A small image FSQ autoencoder, trained from scratch.
Data: trained on rendered scenes of coloured solids on a plain floor, 195000 training examples, 7.8 epochs.
Rows from block 5 of the encoder, named by matrix and row number. Each number is 500 + 25 x the weight over its row's rms, rounded and kept within 0 to 999. All counts start at 0. Numbers have three digits each. After the name is the row's rms in percent of the matrix's.
# pw2: token mixer project (encoder.blocks.5.mixer.pw2.weight, 80x160), inputs 0-159
pw2.25 111:525469499530513511494474457476511553517473527512526511518546497476514520522526477506497492481501507507508511506438507504524489488569528477486502514504526502519494496485512477517500464502503475546506565498487540545467474502522482483507478498518498483491456474517534487458484470498542482480509551493594515514441510507492507508486484528510516498490505511498516491511464503496498471525480524472521466529526478479509462455495485506510455496530472524493510500513494456512453542457508499
pw2.26 101:515511531491481513492492495487511509516470473494519490491496503496478516527531507509441478570489535506484490496491432501516476508525530507522504511514505503486483466514436518439498500514493509514525494561513525500473488427520521492555516513495495490508510512499483504534497507533504462515566540509510459484504509486543492480494473502477501534509489549485485481477546537510479488515517472505530486509508462509499522486493492435522497558553486498491521506516506512510529509505561491
pw2.27 118:512498487508487497499501474503487488515497489525516510499541519507493486520496497550483527503503504515499510454510427496507524536489540519537508499501506463449490478536521485498496470483500509529460487499509518520541518506516535477533513526505491504487504495486463506560514500489524510499510487520446520501464508521540531543503523521469533536519507518472522484449501487476449485528523477508516516486502524488461486578484505496490518527525458467493492497502505510507552533565536430
pw2.28 112:504518525507491533504456470490498493485552508494469529496547520535488513529498506498465494505524502487534494545493533481499500510500474501495523477506500480562535449458508485493530520495497486454499542481484487532539460529515520463492488486482483501495508576518506539500518515495465484490486468479511522508519477466525519476520505538505473488483494504493481505437521489477495493515511487512503464465510520454521480417514489521518540483502554531501461522533491491479496472505503451
pw2.29 105:445456495509508521562535475519536512512475496478507460474525505488456514523492480485486513495503470506485489474485494536533493516529503475463516508471452522472520505468511489502525488522463526505498498458479482497490528499456461521506545536497504501512542503545495531518482556479485526502477507559489458490435491474492498496475488463481539511505481490486505462513469487518524521498519529496429511537514506458495552523506480513518478479494522510522520486496503481530467471507478516
pw2.30 118:490506490485486481466524497498503457519513483505491508494515515548504507489442518489532464466526441495497543480518504481525538476481506461460440463497516461563510484492540519483507535467492519487504473516504435524502491519483489484500521493476448519468547528512492480462538471456520511510494463483465492499488475521528511501510521509471502501484533509530474551492518457477509500489472501483489505527493536486542526475477451495461488515484501497512506511517484486477502527487470548
pw2.31 050:525494474514505537539519536551521494496516510524485507463510484514514483490543506485514522523508531496503502443508499513515497533461480488475503493508511462478493490516474489502497533500478507468482480488508501486491504486487518495503536515519483630453509520508468518487502517464536483480470519506428484510485527491478489534490506522535506506504515469533494500467506488490486470537442457500478514537524499484525506523493506542520523531540480507490469525496504517487461458510457489
pw2.32 049:514521479488455508522505498500518519497537509498496482522505500522495495486547525485511485496491509520472482483494498509518511514494457465493510502493487478475516470500504507486504500463496492502506524547502502558511513511466538517512523551495488522489514500477488479486504492550446485576516481521494566503484503512435519465496435528513518493485501484508471501497497483504510529476510468503485508507527499528526545473578486435503489494581495530528532498524513499502496504522497436
pw2.33 125:535483470489471513464498518497493495499522490508468504524510461496537502467480530496516447506507509491475524519530534493561554459496481458521501481502494465531509464529511540486498518467509487503484478551510477505468471490511450487446483452479512519484482504516534458498482516490477534517477447500487484507512479512483460482524494480477439459474519545524488552517494515472510555540509499503492469474476497513527529491488526499498509497510522469527507478528479524481472496503461476
pw2.34 099:442496482489524480490502523521504485489508510534518545478551456498457528500486486552516485520508483495474474485463513523454475512459503496502510491489529525480490503496487424506500511532491491532493480524498498437472541458525505513534514527516534482527512537482452502523507491521511507477509572525515496496508526473543472471522512514494509524493508533455534464526514522526506485528464493494456519551534486495494520495479497457489477496486482497514508461475503480540518513500523522
pw2.35 065:487532499489521481470526489486504476429503502530531492558543506483510483520492505473518468530531514488552494537518554478492482520527463544503500493508531495512490548486540483506506486464528483515533486548469503492518530491482501530499478542483512444509533494487468505527508505484500518528477530509496495499524502465507520485520459499486503528494485470440509517553509478528505520538531552514454487500500525507527493511555488500495462490502540502512470469501478495491552505475496520
pw2.36 128:491529540499514497508499496514538466486532495509501510531514522504472519483487477447487542502481520489521517493508477436457542457487492539526526529512548441509496514458521472508454512452522490519494483494515511520502497455530479527480513454469511510515504520471476494467536497484508575465568484501503493495524514500467502511525499477493492488500530513492504529515532495523494477476501508482516462509474509488509543474459502554508497502482494534496496484461475550504545517493498524
pw2.37 108:476478514482568489520539526529505507458487494516514543502481495524510494464462479534496477492488475500525515492508531498537515460515494488500491481482496480535530473514474471528501530407523470501534494530508480539509476445483493511451521476490518528493500478532496446485464511507502487536489486465469487503530483517505500480489528514485471467461530499510495546533496512520502523471533494494527476477542518511489508501505509527459461515455484475500485498500470506500478542513456538
pw2.38 108:461464491485537486519493507539530468487478508448497479468493527484523500504484479540482449511509479469508513473501528582479545468479478481500510495479516503490543516472484495458506497482559496463513528447504513503528516468481502504522490486509472491499469514473504513518485504482503526462466491508517482488563452452543466483511465490516506478492493488494508497470467481528481486505494533499476506473516533503491457513502536502462454527515466483541522456471494508501478511533512507
pw2.39 055:523526486513472482504521520508509500502456505477523481518507554516503477499506520512464504487484527513522501514502489492538480530548522505499487494511509476499506474525486491492502505513500540507520490518497519506479512511480501503519529542478506509515472476562483465520493530533511475519467486518460485503496519508562462498479488525483517498517435504519451540528481519504500515470517426488518516527511502483482472535581501446496527523495523495461421546515478497496482456531488487
pw2.40 083:508425465495432545537516490531500447535475527496506481474516515509529557485517498552512482501484505469513494487468521482522485537495508453516514483498522514495542452493518454487505516524494515521487466515508459483539504496534491533513514508504474517510523516492519520510467510504521515461539483498464487527510485519528455527534521501501497489448481520500477482502466530501475496533448485499489507504540522478443493496486504498494490499491466511482477503495514515497510495571546494
pw2.41 114:491519477509509483483522522487460481477480498526509518507493519530514502522541524440515537506540509493468516488448454503466513522523531466480469507453496540576514491487507500534495501497523482492527490515496445540506547504462557478553487486475482502505519533491466470490492467515527516494545534510554471495516539543534480488496473507494540518486510458476517501505488468536496530504489528505509461490497525484516468492508500496508474450476507507486538524496478489517508486479498494
pw2.42 099:524540538479525502512511515480475516498522507465506552462490485504541494597499507503505497513531488535526477473490520512505498513490493479483521489506486509488456499533512467494512503508497505482492524494499556509486523467478513522528508493530510506534444488448486504520540532471508502504461503499513520527485545491504488499449520499526496602517494482485519496524498489527450494481507468529489478550478538503463486540482502481482496472465467506513466484521499538495483481496518518
pw2.43 105:493472521492462518498524498518469564475495486518496506522498453507505518529524468499495497450458530515490513519533501501494504496520493508497500475532511512488500479471505531479497465442462471476491538507488474493501466570518481456492485473510475493511509477527516471554464490497518497506520487437493501499498514523504513518462513486507488484493478495504540509516439501472549503484484477509535498488551516463511504528497470515482497484489492388489487540530485484490477495478499495
pw2.44 065:547495488513483507490473497470491486485506520510519500467496508481496561504518512475508495503491514495500477485470485494468487539529530503486481496461547441482510484491498490479512504535470513523484500516498520492463491528479539517519488517492449523497541499464535499511513496490560499534517538498545520506470534494498505506488477506518509502475473468513481505529481525540500499464483479494482503553510491521505519478560485430504485437500451481497448497551497508506518463497573532
pw2.45 108:546572531507519466494505507490484563512495496493486496495507495509520465486518523509509542458511492503525523515496514496492513493528513514535546462502498536474483463496489540510495485457513542452527526526505522522470437526466501540469517515503461493489469520511493472484506494524466492468484512478447488507525496572447498516524500477492506520472516475503513515541469489489513548484551493490497485507496471496517519511467465526504519539492509459527499488538525528473485479491482510
pw2.46 125:478555473479508500444501518528469522528513486483516525500485471516496469481477476497508462437476486487503504516445505498491574473527502532490488520502452489506504523501488500517502468511524507532528475463493526515452554495493469496483512538512513471510488494482536540514488487509524462485529532495522525489522482494494487510505489464516478476477489533508538503500502469469545518562506506522485489524433463501510508490471485516503500463462488530484526486484543480478497497515509439
pw2.47 083:482494497550494492497469520493509508516494490504492532484448529453512482497518516537496536514548513470497505522474496537498518494493525511502473477544437498525498514504453548483470502531511532481479488479473509466472491537506492465462458497495512555473534545493532509532479490530483475473498537476481480491520527496475475544520495489511506579553512553480515509462493532510460542526479497513530510480480489507496539514509525505542508493493511501504517506511525483507498513453508482
pw2.48 094:479439515482493498489473518453432490482503525488502478453501489504540492499476493543540460497523494485505523535500525511475499502466455475516495484467539481504514501503495515524508529467513513464540533527534505522503473528476518484496502524488476504514518528513502514492422472528516471511502542431534524494503485507511510494527488553506481503514555492538485535491474547486482483525501499499494512425516515528532473512474508491529528478513499533513492512529494467485497524501497477
pw2.49 094:481491517503544512468529503468505494482518467541545479571471503458533512514530473478505527525482534490521516512534521463505520517523445494532510498530515520529476544525525538498493513526453494502489511495489474484527530492510480502511504482509490463474525504489493482473490475499477510556521506497495513501499531544466539482465529512492510521490527471507504502508469458504518496480533531488527488493450445518562480492492443491512513475515499465549502477501483484502478497453462523
pw2.50 153:499469469511490502513482500507481487491501498491495518490499508504497479276496498499508513519479504519491490505522487516503521517481529483526489535495504526513490500520517521491419499518490517492499493505524505469489496523470472475497488487485502487493490499493494506514513503503470535489485520501486487489490497510512496490498502510513500424499506501517500495488472495494500492496483487474502523480500496529497527517466541489516506486524473504510500544501485489498498502475501503
pw2.51 051:498473478516451502487496496476493491499478518469483520478510543503515488497496483548474502500485501486519516485503482480520479520499493520513503495501487480501528481504505536504497568462507537503467426513485509484482522521507536503496470558480527555505533480562502496495474517491525479476493487501483495490467530508524508494521514500461509488504468533557465583520496517492499514499496431518514542514525505500463517523557517498521546504488511512486430480487470482501492484535506478
pw2.52 093:501464500522519526471489452502526518496498536483505445445479476473484457475507516506497501498517473452482547481504489499515449501505512511516490491450477477495570490460467505508497506462488491490513508529505507507492500538474503499459504511457489508463542456545523518532469457536499470513511517478500541518476498499451534480482534488480516448507512529520498528476467502506502503479501528450500474488542524521474504494508475482538519520494492477456489458477482495503464477505485474
pw2.53 131:483480524507523496494484516469483523503525519567472484495500516472464538444522496461512517494516497536477473494491503479483469494508473473482510461447482506443484555490506492475509424547489520512486540486471496520483537527506524495499525465508485502498514532497497541470522533512451532510514526513517464510518521505487505524491476495496488475563522433492499512521478465491509504508494532488490459515477488498515540481527505504526507444498500515487502469551510532531499505488511525
pw2.54 111:498490484484497439490489512513495519499498494469488498498480481537536507552505504511487502492511473496451512506515549476471518532498465521464431446495522426472523478538515480495511486460494477492475557501500538519517446507548472547507478491502513507493473496531494529480509474476521484465483488469479529506495495492497517522553496515549503526478445502515507512475466535509490523468498482520526503534522517517523476520529506499494475536499471522512514456503492468516480482505524470
pw2.55 096:517531515480494482507485543528469534472477496489502483553551487519466512504495486488527476507488488547543477478498509480518530481543506470532537503508494513529482535516538489491499449446523498532517495515498500566487501506542510503511541541517522486532503480542494490502503484464495551471494508493537444493540504479561488520516468467489503510513535462471492557514505548483494502537497499491485488488470498470492463492486481542484471492530522514533496497504516506467500531509519525
pw2.56 128:520521473498499463527535486474517520506474513495554489537517501498511510581479565535497537552493506539497485509482445516541476531474507438515488523466479484488522502512500493495511501434499469505488506481490538527531504464487489516475513514480524508497506508530492481499504486486478552470478462503474507504523495539478499525503503489463496521540520480541444542506508515494463482500485526540504506482490525503528491491507502524468515483435486516504474510495503521493517492546469483
pw2.57 112:523518519518480485497493475479496581488493487501490548486432490538474524490487464468481522547516487542494481478495486494486492523473499517472515514511510544503512538514519424536496486483506468586521533536482521530485451432502520474505512515512499497488483472501479492491489476472504485523505510485547511492517479499522489485492520487490502492486510512453516485521529467497506506498450524498519494505472494499488472518505490531486454539498519486506486476494541463493487529468496547
pw2.58 105:491495498468523514482487482514532474527531491450511516488459506483503482549475524527504472464486529478495522505534576520525493456519505539508501478512528461534456512542485524492497517473502530429505542509499514460485519536513474529505464494483536497497465510506535501507510511483468487470487490489537500501494459478515497465509529509485466575490505527522501506472458543490496511484557481499519504493510494535487497523433479464511523521497503532521517505496509490520484511497478520
pw2.59 127:475479514518486501530477448542523511509500513528490461522529480502509485495526490468533513481511502474489506507513499507445452499456502471466527502505528504533484476462475517526478502531526483496478514499506477508513500488497511490466534489475532509491491502465503542494518517482535483397472481513550517507485472508455500511443505508500517472482485528479515518514521458502537488482459533452508550536541482512500499486485518466525528473502465481446534539498514506494511484489514486
pw2.60 056:490477469514502507489490502490501506539516499542509472530495485433499506490554503513513545496512540485470463497485477540519511518492520471516494510502493506472487530505479529466502446520498467480514529499510514524531519495476511508519458495504484460479510506444497465491485494541491488528515522528554532517485518519473470508475487518498496512494518498517520464445504462489484503530516546492515480498532439515525486509492488454499511503507434502533555493504523531505515577515539480
pw2.61 059:488503506510502481502521497468491503511478504504514479552526520474498509502493494522513516517495499502501492581498495490493510519520476467526483508512502513486500498492491503502504472541527484515548521525514504470495515497503456491510533507482498340523499498483495474504515489527491494521486495499549543504484512553536484482484515502443514504488483503457494518541503507508489495464544482484501490497489510513490480520547509448476507443455508492478453510527485502498502505490525493
pw2.62 052:516490516502456489484493519502494513484481493483476533509480498536479489509505497515480512482503511514504455511511488511539541518522528482472518494459484510459522492491519476487498429532446501503515518474506546536531489512483511488514481480512460430493471513468479502515477470571487498548514488517519497503499476501484501491525466452539500506533469481489534443453480480484502563499534556483497481479495479526511504520472484479479478506515548486484571514506521507520514514517499509
pw2.63 051:497502499492472484497518498504515518522471499498513465501473543520508482503483529520484523499476503524527507492515485458522491515523486516507504499517504503527508504510507520497509526481512523520499501497496513518519508489513513508506499515488505538519486469598512458484498539463493510495512452504475472498499513521553487507487535518482514494505449480544450544524501508473493476457510433506528492489510511482475469510585507514494521528469525508483395484470476491499466487511440486
pw2.64 119:480509519480480534497492505464480486522494502497472456471514520504531516577498463498507461523536475504548451520496485545520483506514459498452519455482509533462500516479495471524549511555510526519523523483466507522508503472514541504508511544568477475511505494524489529464487522500547491507503523515523534499514498480514514507469455482543514517515458472473488470504503498470483479525504488526490503501510489477496442464523500517492496487542533523479465496505530499499503464515523522
pw2.65 055:517498520499501492474496514472501512531483503508496523538505500504516488518478503524496543505511486515522497558512468492491476502502514498504509478504524536514516526494482469528497484570524537515544529496498529513484492479543455477477495447502493425494467493534499478495501481476510467461506490493528479496507476523511485504502537485478491520556535503447509512482484484472491493525526562495528478486482492461486449494426502550489543472463530478451502525510510509483499500523458531